{"crop_scale_min": 1, "fused_qkv": false, "inner_norm": false, "num_labels": 11, "learning_rate": 0.0016, "beta2": 0.999, "max_steps": 12100}
Rows from block 4 of a small multi-label image tagger, named by matrix and row number. Rows with one number belong to one neuron. Each number is 128 + 32 x the weight over its row's rms, rounded and kept within 0 to 255. All counts start at 0. Numbers have three digits each. After the name is the row's rms in percent of the matrix's.
After each neuron's rows are labels from the 100 images, of 14848, where the neuron reaches its largest size: "strongest on" is what is common among them; "patch colour" is the nearest of a few named colours to the mean colour under the peak. Only what is clearly more common there than usual is listed. The data: histories of elementary cellular automata, time running down. In brackets: how many of the 100.
# gate: MLP gate (model.blocks.4.mlp.gate.weight, 512x192), inputs 0-191
# fc1: MLP up (model.blocks.4.mlp.fc1.weight, 512x192), inputs 0-191
# fc2: MLP down (model.blocks.4.mlp.fc2.weight, 192x512, transposed), outputs 0-191

gate.34 120:141115117160132145065187118173156132147108094172166082125073158128158136119104156160095045122076162189103081111153152090101135127173166157070141092129083150055121129152058127146130107142156135085142146190056151093093155097125155109106104125138170102126164118160118121105142194151182146116167127100118163112127128162131137183136133082072082077110140120116183116104130138168138175175139149187084134098150151126123133047158131152064132178129156163111127138150098158123126162176195122149115134118149044139133101131136128147099159146152132130128111092095122155120104141083141050081
fc1.34 124:072106114180139140104139120212103178128122139169078142109116078115126138142027109127116071118150168147102129139094154217139128141135170088152107142131152174118106125149148133130082115175142129131132170112050221115072140094134165073104183124084155146130095098129125114109151132091115120162095142191111129160153150126115104093067115081144112113136077167159124119160132168189227064100127154189131109071094102123128127116130141120128119132140150061180108148122118108098208171159113127129108125084112124151108092141107141133102133173150112062113152108120131159104102151165128137109
fc2.34 125:168139085149127124154139168096138136114108148121156138146153147155091049099131176157123135146155136041044185113125103115113128072152147084107137160094135151152099129093110127122097135153128185076151094089128136170118084131156133127171163098113134082143192067142082082135123145094126136115110174159097099118148151095107121124128150113114078137124108170141146130143120123164161098071160095164101113150133136104114137081170119175079119140147173088119157185097132112212177156132179081076110151184103123098119133155176102161128097146117128144088155146083054100132048178222156109139
strongest on: 101 turns on (98)
patch colour: black (56)

gate.265 083:191071140119150148140139114146160103121102068107064121106109118117116129088122110107152092117106125167097139175090162109117134130128158112137149105124088156140087163200100135178203096138114185101106179128181099181181184094115178123107156133118145170138118100123155120092115127184174120125089159137121163111070177138110090097164150084075180150159094096168133127162171135157131074130171107175094154092152095094097143088083161086153142154131079185163136133073112068117129130159170168124137153095136142128095187150082110175068149109130102088078131130122098169091115115118191066129
fc1.265 076:193106167176143138135139151148099126184135092193131181083121114142107041113092145171102155127145085105107101148090127109110150134126173087137163086142092152095116122161118141102109121150225167124111046103140113157118144069144112130137121095114133047106138112129115132150105189148143139180138108090145110128159088117141162154063106065140080111116121139161138193164107170118126159072195163173103103134099133114109116077188163119127142174094140069141157143164160096103068130075085066102095106080167142172147089116119117112131155148124079151138150144077134149159088159145111137129
fc2.265 074:138185054061103136137165134097197110166089163147146087122160067145138079147148146146134140040156155104100097121155076141083101071153136135130111120129164155115153074088107167112135213133066134107131135174103121111129113158131123101194118136101152089151118133160110087104102180134159132138094122146092169118184190174111105154118128096107130131162092187158163158142114152097137183162117111118194166146170086188138143107165139137134119114163175098177124101083072117118146111178106125150147133118143127101118148104145171129074134132081182133127121120094152044116063112111133154085
strongest on: 001 turns on (86); 101 turns on (84)
patch colour: black (43)

gate.272 097:220106130124126173107173186162148135126096098147169124126117163163117132127125104151091188171113049128113138148203119058162129160125087175119135087082076126110074175120105164154124154133163154054111130158130101037152135072106110147164164130113142157225127108086125091132086113161193135096135137116107159135107085121162127141164172100093081135100119068138155131110106158134076178145140142117098144150166149164147125110125133181100082179166131125117185174148132108171095130098171080127105191143133088168120142143131122142098088113137079148126108133091105143119102119099089100115
fc1.272 102:188062141156142173141172158107160125116113104129107106129118085162126118135136112158071100133153117144125132160163132183130129157131132194127107144093115167172121189056126141198089151123114172132115070103119126152162107047089057157112177127121110191131095131149153095131112129117191098119079166133110076168091097106138101122175127186103199145172125113089134162145116111170151125068115094123133152129186075125126138132101132108161148175103108178178158127069136052152132108104109145175101107115080144166143124114090086112070148128184090095058105132096152128124149097166121106100
fc2.272 105:150150130082160141150133149111152157187096140093151119139110106151130083153147136097053180066139103073095168122125118141195111041117083111137084129103127116149081149114221138062106153125206179163125106181137122082165140164138116131210158110126114111147132093140110105157124162125173065154078148155127133095138142097129114116113127063129139144132189070187108109154130189088104140108141122050099164130136108086124142156178177112165131066143126082133196143083172079124135144139123093116131137142129152172076146163115128106129130170140130109085178142095125152126114147157133111154
strongest on: 101 turns on (100); 011 turns on (96); 111 turns on (94); 100 turns on (94)
patch colour: white (39)

gate.245 126:123152150128101154146134083173093101131109126154129078160131042090201158139120121090116115120094158145142077089130184156151054141111141175114080133128117178105167126156123113077174125097121100141093183131158151138154200085123122119129098122134083109124114152145171188129096110136117075137123101087091135152142176165080119148118115141116163104117134105142123117125125107152077135109122121105167228090157093159107107151110116053229111144057125169130078140087130085117103121145077159200150078103117133132132116106103102131099134114106174095175112125169205135143151119151173182106
fc1.245 131:212093120164124165118178129129094151111141133103147155172134166127110124176115159137096111198134109128108168127131110162150140173135092127114105139094129095167108032070052110073129136136179145132145122060081175107153111002130083177119115088106098117157137116099109142128133098097134138124172120099129094197113181121134123160140113255126092134121141108135140169159121091144150149086114113103069099140116154204176139123132105168084183147143161089138128162137132131119120139137120071141106131138106114116120131156153114133076117137133082121128131173100107148129165090180160134110
fc2.245 133:148102121201122153114090103142098139144160074160120114115086089117162146136082140120129072166118139087137080124125137114171110148070169159106173069104110145090171093178122165199106106146077096142113122099149152177127148085117125124081087146094139169119093142121143166099123180189176110105148137046078104110096117164112116173149115194140175077099141148116162132135105091145090142157129157157148154097150167160154146128129088082135182209083086202104129131112096106121171165091138156108114069093094117130170054105127103139124120163131125129149092147137207121161168095114146138085
strongest on: 111 turns on (100); 011 turns on (100); 110 turns on (99)
patch colour: white (27)

gate.304 118:156137158134117128089181106195128098112150106098143122124107159134127205102093131134131143212101105182160142156163125127167133132092129156201111123148121101085111155230119120139122112163190116101133196145156133040113145099151094119187063172131110148174137149078104161127085063149133086108127115141126148138124104126121135107099116103099068167120100047127092118083171147102114098151126164077135119104121179113131144157118099114138117153081106198082077140130138156149094121097155122078164117138155128147108105110146128152190138090088098140151119122226146113110161148083143175156
fc1.304 119:085087100163097096119165129079076114131126168081074135148124132129170080158080186152136168170186131100193064105124113162114124105161122094122161203124117152194189120087115082158118103106081085136143152115103094142082153102188104127121127136126139073131147136157104158128081082174144087131131152161161102096106150108079145098139140098133177084129084144105142145118153113091067108184151131048085146135131112133062092139129107080117117180120134180135125158076115159159108093096129144115172119159142174098124066147197098135143086136162158160148143123151178095141136147184093117098
fc2.304 118:123139125070171120158128152126165147097099109163131131164118071086147091119071132124094187107172142164118121132115175175122121098109104111187170081086147200089133092156120156117075191120145151167121148093149151126087173162149145095153154163091155156171132077164149130140068097102122076157039112187091187096172134120129133056157145115192165147151092145167158080137097168143141099075160103068151136114148104118116109115132189050178115129109113122156166106091176093146127166099080123108103115145131187151092159119079140127138143163131135076095162118120134118145089119107124147119
strongest on: sparse start (78)
patch colour: black (65)

gate.216 103:187088147079127124150092115156182089120143083159175127109033109192099174136117158083117092120063118188094122150166149097125123134108186126111111083150100150126127137144122090207091084126139197087137166166115118124123115189081132129074128077168112097132078164119117135118151152145130129074162139095167082073102160134141144190161100131047072101137130125112160187124170098159112141144100119164127165142115112176094137079102107093093139154125085160128136117158122105075170122151119179168119154132135112106198140085131083154120127121159117125094120133099091150134178128132185156174
fc1.216 113:074130103135081100148144190116096131116141153153077157134142091085135094138196159159080075119164132158141122126090117188102119144104078129153110146110107138167093131097149149104166230104177126145099149073047128126143140048120123138152157128080125110102085112175122078141126164124190136122104123170124151187116145105160108124116134129154124129110159215126085106153035132170070152114162122128124163152146096129125130123163118138181118164119104124199122162131131120107145148108108144080110133086083118139127172151130160095083156160104143053114120127134184143117080204110062109112
fc2.216 111:082136134113132124157144153137147145116105121160105136125113108092139115118066132170099126155149132077109121105120178189076098255148104143140141114072113158104114141144137143101164172085127096132085146091150150144114223060122147113126165129091101108119112076176140100129110124084172163181092156150117097129140173117123141109163112112142095125120152196181139123172102127199110086127183144088084156113141106105119074093135158104122113196122143123160173147148149092154148127109135107165101135091104127128126166158080121077084156131116144101117172126130144191124102148110129101107
strongest on: sparse start (99)
patch colour: black (69)

gate.32 138:194122132105156141136094097152129134128130106107198070087062104168142194156126073089123168125075116162138154154107195117177149160126162127153106108162122145122143084201156120119088101150176176152120176125138132154115130114093111130108106131164128119116106140086158140148170137155080098109112118093142101126079104153117096119116092128102128118165123096145121083121176125139095131187081144143113159116137100112134148149096116062163150150120074094071118104099131071068148112181082201187108116087132130180119081074083113111135120144175171103138110143154165190123212062109178146173
fc1.32 150:150107147154148130115111132104129095051130125074138217161144190175041172149150094074170161135140158137092167189139088112106147106131137140163158186138179138193122155118120085132133162123104117137167153105160111129130030182137132120123111111125112164121131154083116146117124104121090133120115104134184086182111106101153106101104119104098150191168092118090103140117194080077132054098109060111113117138085162125139185144050104137140160110128124162111129100141121126163151114088114084119160157155101158143116175098163149185157169118136068149069108140147105111098137114149116115183
fc2.32 153:078136127203117137150096134136118107158126134160105153113122141193083200057153160185137096151107098069103155155119087077204137058085156133095132122113156095135097132092115149157152047168181126081149106167126076110093081121124099130110153109172170132116127156146096084145123130151139154067137107131111103128157123147167132139104153158098085124149153117093110123110140163127121131143135097190195108152138183144126166097132067165107124136144151178107067146139091124110150151099167185122147122178111103092157073147173122142173056115081147161127055157114082073148128162142109113156
strongest on: 111 turns on (86)
patch colour: black (37)

gate.115 047:149117175091095129082104052113179120115145065147111120119138145135161193086072100157112059161049129056114191150167119153109063148128135141127127097142117087114118132190105143187141116156152130130119175089150132235170143131147117141150119150097088167152117118116154052125094155127157154154106122133086194148109124148133139134174127172107154157119128098119116051138163103094152073109169115177123187138157124144159128104159088054120166114100148131117101113176074112134179128113191134147142124080146114102090112116142099144119152094107136109176110151154132168096147126072132171113
fc1.115 045:126088118186175153040054146129126157100118131048102118135118126120135170157153120088131108131114145124113148099121125139202103120086155145100080134162145126139117151157118119144100178108097145119091165088047100199064099183126102153151158129141060124098143118077111161138198132066128124141150163085095166134065125120114079119095153113137105138126138141115123084129126132175117111203194152156062203113143158154146142147099142180135150076129125157162177174135131132133187182085050113123103193150089098128105145115114146127116140135128100087115102162153139170108130131129150162129
fc2.115 048:155131066167129104183104090124105143092149147081119147188145115204152091150128152169030101078131086118103105113101184210120171164144108146117168142159131127143101099119124101200141044114074094142148127124123124200092121144175133159098147098086126157133162113135145130147151146173078119105140168106128147110146099110089121090144139114100186131107161099127129115150125095174068044074132077175084112131104167153087134119136159121130151169165152105112181071160127113109142080104178098126157122143121110089082145122124141129163129109136175153136135071073132112158137109196119109089
strongest on: 100 turns on (80)
patch colour: black (77)

gate.149 144:175119163103120118106138127065159119087154139060186111086122179127107166177127130108107098178124113206166165158166144112152119175168123161167115166145111151184136132114111113217121151146146166168144166122118087093105101113102096150080128165113128119124103150095113088120115095127132157149100074143229153138117158128135117158195105097077094194150094087086074137116215154090059140134050114101101138135163118165132156130099107113165113082138102123145124103162087146087111086154098153130115105108122142140107159110146136081092182117186162132113125137142151122059151109118154139081
fc1.149 150:144102134116200143187131135135111138121133109134119080141131152157097135124165092075084105110131193127113133165102147129158146058127071160158162110120137143131124117137107135117136142121165176216131099152184136123099100099147120132123162152161139137137112137123143153149124113129064130123103130108116086123074076126138116058131123184165147153174095129099161107107119033139105142115099097135117097117085054109130151137134137086180210151109103107095128023132156110118108110115103133187120100209084170168135149071097125136142133118182077111092135121135113222168158072082118152174
fc2.149 148:063123108134079121148137126185132093127103129171092071095146066173137118066085144206191132131089127144095107098125128208104100124150135099098118153146087099132127163096130111135160108109058111075113115090157167178137132147082094120146121110145114172166166140200126071173121126116159124107167158140092134116131094130158146137106187149097130117122132194153136151097089186143174109115204143166098166145177119115117128113132091142097124181110130050132136185122129115168151101129139124080131158117167073081113104118151096166146118148086178101156101123122158081144078216119086121113
strongest on: 111 turns on (99); 000 turns on (79); 101 turns on (77); sparse start (67)
patch colour: white (29)

gate.157 135:133123215096127132099146107081115121085174070126133121170169153156151206110105138128120017199115157255147149149097160127115113197129121145156107084106110142103097105125128146124178115111095143174093229061174123135113166070157181152085102183090105139115149124165141155086128130111135144152099093116126146154139130131146139114155107124121175138103111102122099099149098124132109114086124109127116136160190149140136149118134110076161141150097111178117143095157145153116162109132102136106170122087118144104109152139122149084152202055141181123139143127134132116076169117093099098109
fc1.157 126:155120096098129136128139159100097090159135106128147128111152126164081116139147095086133072139108153186063152161156161139174147139091125089164050124140129134147102126082171177123137132108111207136094123146157120124169080085047118135141139135072143142115138156144121083182176199128114112086139133130101170173144136166195081120169170126118091094115111164102078134101094140134081177105137150181132163175141101157145186146094100123144117140125094071135142143112149062049193122115105181107106158104097085133137122094145107159132096147150130071112102134086163173136108174158173056166
fc2.157 127:112142105139111153192098140116108110147144095167121125124080060176117135121128075106089117110100111167115142149161154184184131150033114106179078109131143130142111128108143177141122116131096185142098121163161168120231084120096140136115139141124141159118076144141165104167158169173154058109086100134087147157127151160148085073132150177119150127132123134120090146133118185153126081172103082192170174125170106132180154159081113094170084127115094064145128172093119063071185108151130186100104105105123096096140102099111083161122072153140107095143084119125164077144126124173123138113
strongest on: 001 turns on (79); large cells (73)
patch colour: white (30)

gate.20 065:131071120056130161079178112105156122152108099113138100193116070185155139137141132158096125064111113169150164129122155144151144170081100147155117108121159181107126091153094149111108075151092091133147204118101123074060141137097148093118169115098143162136098118143110080126080174112180119091081169166109185139116147124131117109103128100117160112167143102138107090121159203174182048206084108076146169108169129124146150132073139086117132143221146141142138110131106135107191125182131157175137170143157118096106088114145160165137126134152156101113103108081125115078148091161115121148
fc1.20 052:163202142094157143192133134036180126141117143126255101153134171108073104147175128122130069146097182156109120122149121127099144132134104107131193139145112176096121050109086138082174198126142093123113095177130135115158110092158061168131094108123153118080185150135128146145094114093100121113127125091146071138132138152124139150134147144122160138106118131135137222101112130111159175063152138115181123128121139153138158151097101157099129118142125118068118110153107183090115111097166116088116148177139123122105177088114141127180125130148046100140136079173096153124135086135115138136
fc2.20 053:098081134139082102104146152108173120081154124178080107084162143112169118088141135173158052124153103129194137147152091092136136076141135147187094132125092143127087165123088190186087111116077040098114096122178145113089139149143182178152154151133134189115138124131135115173102134120175098110059119150136121152179159177145128103115131199156133140107086080103128108089188156138226109126113151115165167127147131108109115169130084115101156091152138104137137094149154171179049103106137092143098094135151077141130088098105161141146123093090130178134104087132152074166111111140119150092
strongest on: 101 turns on (87); 100 turns on (78); sparse start (68)
patch colour: black (39)

gate.417 109:205147090166138074101090098196134123109173100119103118183141099191119158101167131086135076129048090120112183150145132087102109125081132136093135091143113109095083116132143162187165064155108161133102114168106098103121097110073108102162108160117144179139135122135120102109112181159114196105145171120105159102020134168120068128100152169103133092107120139185110128114133103158130115149121111141139132134145127105121126148104124143113198206207091148129156074173115066155160164137159165143128193156105157102146112111099166091111113105126202123135107141122102165102129090151151127130
fc1.417 109:161146111108143128096161181082082155163090122154126151114151082096100161136149170078080130119105146176160167122112138135091099118091115089155142117102135118101103087121116104057141109084151203094120084120106116102124168087106184119132128126196119151122115142131176198080121084089149154111172124123116060087125165149108086128158137054161149123163123089127202132135101126128123181155140150100175125116047128137165136162118117177093123099151104139144161113083150120087087122124078149100083199143148146137166149201154101086129054135138110080138123170156136183107174150109158120200
fc2.417 117:177141120019117082135140131087180105139132119137161189076126129113089126119079150130104144122119127101142131158184119115107134137124128067147164145094135131124113163085166113124161141106150145128144109124093078171101191098122153112156158129139138113172130131156126138075083095114153131147093074137143097045121136116116088081120149046156157097163086046156169207156137164085189116128161138102145127099113146124095144124142130138126138099178112139170101118114103105142161128157109163079073194149167169117143146192139039133082099118176194100115129189142114163098167117147095144116
strongest on: 100 turns on (99); 101 turns on (88)
patch colour: black (37)

gate.231 117:108137115185143135045147134123161148102121124113120141118135079186114162123194093085164119165081085093114199109069190108071115187105133113148095098132168164106055143182161164125125120113095099071116158175133141144123129086097144152121126088075080092100098115089156121122195138090129167168124145128149175174131187131105109147127132106114117133093120129181088142134100130149146081159076165139103152148127132133180140145099102129088094192197115106128202149120159098099114128144137127146118215096145108120152140142124194075084147127073124113136132153115121142077103097122173092178
fc1.231 121:149086118197127114104089119111068133164166157140101142108131189175127138185126161107100140153180126078139100140130114135127113142162169094121068188155134122206153106063149130161093186122141147117171156078047156072120094143148102100041101111130176138111143149113098163087141114128162133121134092159175106147136142103118120175156107178099152100145136172104122162151153118165106128163053123087121118129103121147092144077123087125108076169139114128141136132103117103060135131143156192133133084111138151146179106115169070115055187190151123115085112111088128079086140096160151075131
fc2.231 115:161112111073108129104166161085141151178137134078085096140165109147107081150173126101152153122131146156133133114095140160131126140099137128109025166156110130147137133142163122038095175082082169125104088179145137146230121109110160157178121134135068158121158133110168151160145154124157098129129104108101115121106200172129085170186156115121143122107086154156125115133086081129160113130080167078103167109136070130136143204160139174119112138117111000117164185098104092117080098144126100123111142117115103160137123148122111129073145096124120071134157142182177171137119123114147126127
strongest on: 001 turns on (98); 111 turns on (96); 100 turns on (94); 010 turns on (94)
patch colour: white (27)

gate.123 121:133125121109158162097132139113077148122097112096155094108129226096129134127160090172162150128178139171101135114071103097110168155181166197125140143116148145118121088186073082079092140139128123102138203091109156088133133158184116140097109099087113107166155077124076126095122143152088146120141147145147126163159135089130176165112074117064047144133125142125106096121132118131095136130137108136092109136141148205127157066132147143103174105116213115098160119158120152119103156147143072170200110136133088143071136086138178147073187132137161163072154159073103119091126098137168082142
fc1.123 124:154130142133184182115104111066113156138096134063147097139144178158139201149154059107156192098183135157137169129042094096135123132146121195134072142102181149141130117130125084137098097144105104124147096113194155102192110166153141165115096132130107170132128107072138159123178120164087076133130091134130133185139119093114165161109089118124118191155152068129106121120161100069108095098060079112107110136100138192158168124129124120121128061113173131095153115120134112091078122131102103181196088170117135160098151087114106129156172140133138145114141145087116126154131059145188101162
fc2.123 125:122117116098103107177109137103140089106138135203181117126130043123116091154092150142103116127109127123157055133236147141086116093105144116155142122107110157133154140088150151151170146086101116153139107132129098115130138135097135096117159131127151102110108177149150119094070123098184126098116127072119093086126091151151059117113182095188180083163122108103182205148138149122185130148149153141220159090129098100117129134081149109132123136132093132151114199096130124111180160128098180109042160126127157102185100135132108137106078152185116100122099103179169115133138105156055168088
strongest on: 001 turns on (78)
patch colour: black (38)

gate.303 129:234071153145099139133123135128161132065134131104143101089117160181144164166146132152065126109095100157141158148161119151119100174180144153128110163125126109185134140094115120188114198136147133097148111106070114126085095085098089167112129131167107157168123130119090088091108079099122097151094076172167100186093100080142118167168095200055148180196119127114137140147212140125140125125082104096099175158140100106111154068108076125084112196149104110161144098140126101104155078148119147172113134114122142166152155135135085137076167142143136105121117147122128092075193100125136153116
fc1.303 142:086137149104073093113121067104060086134142143130121159094133113101156135130083140179179091135144125137125095104088122170089125187163208092152114161149141128129156163110169095102154093116110083092110186077093150226097160179162163098091100124112128114107170129141103141092143132148082162196113141139134149110162145110087126138137100095119158135116134147167099095180158147123145111116159148138170144133137118104071096122149139105170100118096135168151107141123112129124192129156092189068184088030174171106145102189133125094119140122104163155149122110148148061116117162216127172124
fc2.303 151:133126138140122104078130129077104090102164095128116137134141182097117195123131123108219109166160140141179111180105139051067152134133213155132184121132154135113148108169096120219118112137134118090149130125138116146046129118160153107075091188118129144112144164109114158053106107163128138140126104101149133113132137147126169147139091133119162121148093107064146135108162067097101153151092097139186098163141166167117130116140095128106160128135131249097071057177092156146097127127122164166154105144112134119198093123149128134104129066141159189118085160118109106110148097136151135136
strongest on: 111 turns on (97); 101 turns on (86); 110 turns on (85); 011 turns on (78)
patch colour: white (32)

gate.238 072:204168168145133146136184083159157122125133081131144085139107200183127161132050080098111139184106156092116164163157131140101155130134179146148152093152141099086124106157085111103126099188195093110114174164130191072053084124139097141135045124157128151187129124107128160083105097129170111123144085084088127143150099133118127125116097082116141148097079088131152128125151118056208123112093175082105084112146159142163117123124126115122132173093129140062059208138096141148125125099141100131106139113136128141101143118114163169168109101115119137157120140182131176108150146069113158116
fc1.238 061:179091121228126111105087106114161153137127123127125080093188155134116120121164130154144150087125088123138121130100163125141133065163160111148162107120152158136106113106159202185151111132140145103106120146144124183089103099097120110134153119099157157083128099163140162135078149151128098129109084164129090127098140123087118098132165082150237107091041103183135153163158137192138092161128169163087119122132154069105091149106147121166180144198118050131148083086139123105080154144147127103146110165139155148126142131095128116134170080089105146143123095118121071179082080209090086117
fc2.238 064:102049169080077110165130156132146101068169102164178148179091177135135134122116150098067080198097137040139127172133166134196125069088095123161153123144075148123128096104129184199137112115163133125092103142155143146045169099118119162092074204117141129113164125139136170159136135161160143125098094156095079090150146128153110116203132175114127112099118154134115140123170116193157123130135097109077157132157120124105135112150115087139118142053149175122116150173098088083154112131145141161112114159106132152162131148134061185082106075118133088155109145122178125160145132137136104140
strongest on: sparse start (72); rule: rule 6 (25)
patch colour: black (44)

gate.488 069:140132119106131114120132108161112107107136114114096100138110065113150154060062116103164138151111171082106177138133113143089114142144188101114085159194157148121092139241114092240071155141129129092143121084136180108136161121107099082138116177101124141164127109126086117113160115064110080164138174167128213146148070104130110153117131145021080155098149128134099139116172141086126087095113130135135097133130087134130136107117077135079102153154103095146141138175147103150210154181130093150127187170119149090107152122161131145084133120100150114119118151122161120079133170121163132107
fc1.488 064:119150121109106153145174145176105146146125104100109130063128119155105179167065108138115131148107165145077124144142162165139160126157162154119136151116143086132121070135147103056153138181164111121160112116169146189042094122118151115133106057169124084159099131116136100148136117087159162135114112068119126145133124194131132097078092039146048145154119144127161088143134142092162124123136175138105167145118183146153127162142113121138168095108210060091060186116091128099140129136093133120112112111105094103129075140132172117181138157115092081131095158214170183081139176092151129130
fc2.488 059:155226073073128160094126152160166149172107175128220163051135126164126106119141126199103141106146101076103128082173131118170146132134158130129134140119143139130151155152121150096137118177095065126150212150088076150110113124126133181124165079127122059106103145115142091126153120142078126091115121117157098167098141163111112089011104125110131124144130135142120175130133149158167105164128169144111164114091154109158159132144142134115102118145166129117099197064096149075155154162176154113107100050129111155130083094148121082085092175131136112111117069116134095098132108133120115172
strongest on: 101 turns on (96)
patch colour: black (52)

gate.120 117:189081127165152149092163148111084127125076041082159108061127171161125170086184123119159095137103185113096134139116144070131113133129150171120168116101146105105116087151079086120155065074180127104127114186106156153118146117146107126135116154108080158158124116140119140076085151185098091115150171135108099134119171122136153162178101107102146129186138095116170101095179073100094145179115124121162148142129135153158178086124094115129186120142136135079120077160138089120131073148082076206179152149082107143169125143168141159117124107118170130142110195163125192089153091155145172142
fc1.120 112:135126100152126136173110104180108094080136137137178121124075189089105123111158060095117119093120145118102124148160136132170162091155147089137215165198142139163126092180094131117149124124150091169123185143029139156143074178136107108114091127144153106094090141139136084143141163209066163113110158127155108140126148105162115068073096230069097148132118154108093158107154126132098090119141109157108149095174139089131141114089132067224143132121134109102109110136091146105135103166131177176121161143100146112125168078112197156109098126171140135142115134153146090135148105146152131165
fc2.120 117:161137113143118068141130095112070108140169181135147159138123121101083127189148159099167135177127119144167104146151134103093158080139117141101145116122098085123142077091170115072126115132150143114163115153093089111158137129100169099086095175133172031098142171122121128055136093131155177144129121106172140077114139136121098177131120118173083095129120173100170110176158102112057170159116136117156088176107143146090097149133159139116092196170060175109098111157124111104093132139118198121114136154128207098249127151152109059098090139112157139159126138154119073102143136146149113148
strongest on: 001 turns on (100); sparse start (85)
patch colour: black (72)

gate.289 120:162108122096106127170157130088156098111134123113155171176065128078121103096138135160085161101106108138094197122172117149110131154175108044162120154190103120131134156171105096100133158112114129142100071087122140204102144111104124133091137102153132080107160089178157089168151166106192118135107165153167124129101091065134104121133156113042144167092143082137092130120145154130089119076145114114055158114164105133126116126063124125149134139161105130124181115154121149117136144181146101127104219122157140068087216156151176136077123095152121121105139139101090157140150178181146102194
fc1.289 122:103041129094139150141120190138183138101110073131125172152101143146076127134081083139128136105131106099108075173159141122068165141156131125118216150120126146158114122134116162095148138093069067119154137073115152241144083139119121131105133107130124151173119117122094036102123083129142181146127099121133141134176102116169131136153155255102155147138144192091157113130148089124125091088141101118119137124172158106154176081139150131105179127168116153122189148157114126110109120152149128141113143145131097160096159126144167153069152138118119095113118126145095118098065097050101108082
fc2.289 123:097164127118152120142130179095143136131141121128119107136148135186089128096157133176101105123118141129086212153135143110174147179110129070160090123151118130132002197073146125132167111154229208177125145166109117085146089095121134088118189129140133109117132075156089062172167184116055142107082131177112146140101094100170109113134117093096090154135150087108088135131098151165087142067120110147111129135112086141148168110100138157120151130174131101148149129152120142112192173158146121100109140131134133106090115135140148132140108114162093137066141131085039170115126152136131124190
strongest on: 101 turns on (99); large cells (86); 111 turns on (75)
patch colour: black (75)

gate.11 140:156129144101101111098129128134108076155125099109186090111072155099130144119151156151181145121073122144075115109147130056099135133139190191071163122161101102088153114148116053110151130117150191088108136055089081130161141149134062116102100100148095132153164154157112154126088153119100179082182141085115107111123131126149150241171131077036108112126154131115151121079128092120098169134157159112165171145195121146118135096109122139122148144112135164088118166188097136149126136140144109191166174096177085079178131119147138146114143099173153135085093154149124154106171144171146150142
fc1.11 148:181142126139130107173191098090172080134167100124104102140101157132128125116104175119130129101104167207087129135219131112112133130137172138104179094170113137115133112164056141138126158112177143148147116176138125139109098194115117112076086103122131112135131141180121176146148154150137075060174131060142083077104117130142126176151106162084133101088078110103155110107103123139125126114139162090024110128190165162109152101089125106112202160107168106102125145129097163150113158094120128121113165171118149094116118081173188152188133116151050175057117123127103148141125125098162080112
fc2.11 159:179155100113169145102119142133146124150114127115123118149196113099112108147158097120190154089155133230160126168127064096173148038128129104187155116126190158149110073123099093148113117128163148116122179105149159108093107124162160060167122152083166176158091111088126133091092105118064068126117108145110156153131087114122127079125111094177204171161070079119134123131146123040143127143098103125172083143101131130164155141120153127153140087148097119106114089116166141065133116150055136139150171181121164125107154118110172182107135103107133109140140172131123098115134061115082167158
strongest on: sparse start (66)
patch colour: black (40)

gate.284 112:202102130128061145134130070125136140090166111072120145164139073167170204131105114103122114099048068118158132144121133147098090195106149159103123143127115129144165117183111137175137134151097080106124112107183075156134162097102111184164112126104092159146156159078176146105072090133157132132149093094130138135111176179076120126121145188096145150129187081171115130125178127112156088129114099074150209131132143141131122150108097100098117145123136184117095119127106095135103078136116148176140124074146132121126115101107109083159123116104172139197089144173204105080162077104180149084
fc1.284 099:113135153202123089099130111146094136104158139144144151063101155149151146104119189077095144194152121110105124092211126130098105153111144102117109115178142091107157174095156156119097118116170148173130131164100124097138116064153120117074073138148095107119141134133083183164163160133070112078164136150144034110105108139122120151119107090119069023112087174122132140118137133196097124154169188152100116098094178173151150138085103120102111192092146155102110109129110117150125149108158125115143089067159122160139087112174066114201132179164144149112123094143143166145143172178107130112
fc2.284 095:114140153043108112081189115111164088112149125108135110070091119098105149104122130152204152122109105183172189165165114095133111127154116157129121078115134099058102130177137147154098097170172147101106175126163128075147183171118158107104097183141122147181142096142121104100170137119055107150086123172142141096093140143114117120095095153103104151126126076185109140120185170106163160145105150097136149174159123137106137133085110108091124100138114161103101032158110154129077128184172170100139147149197164107135083147115112151135155096140140153132104132101087035094179112130157139193
strongest on: 001 turns on (95); 100 turns on (94); sparse start (75)
patch colour: black (75)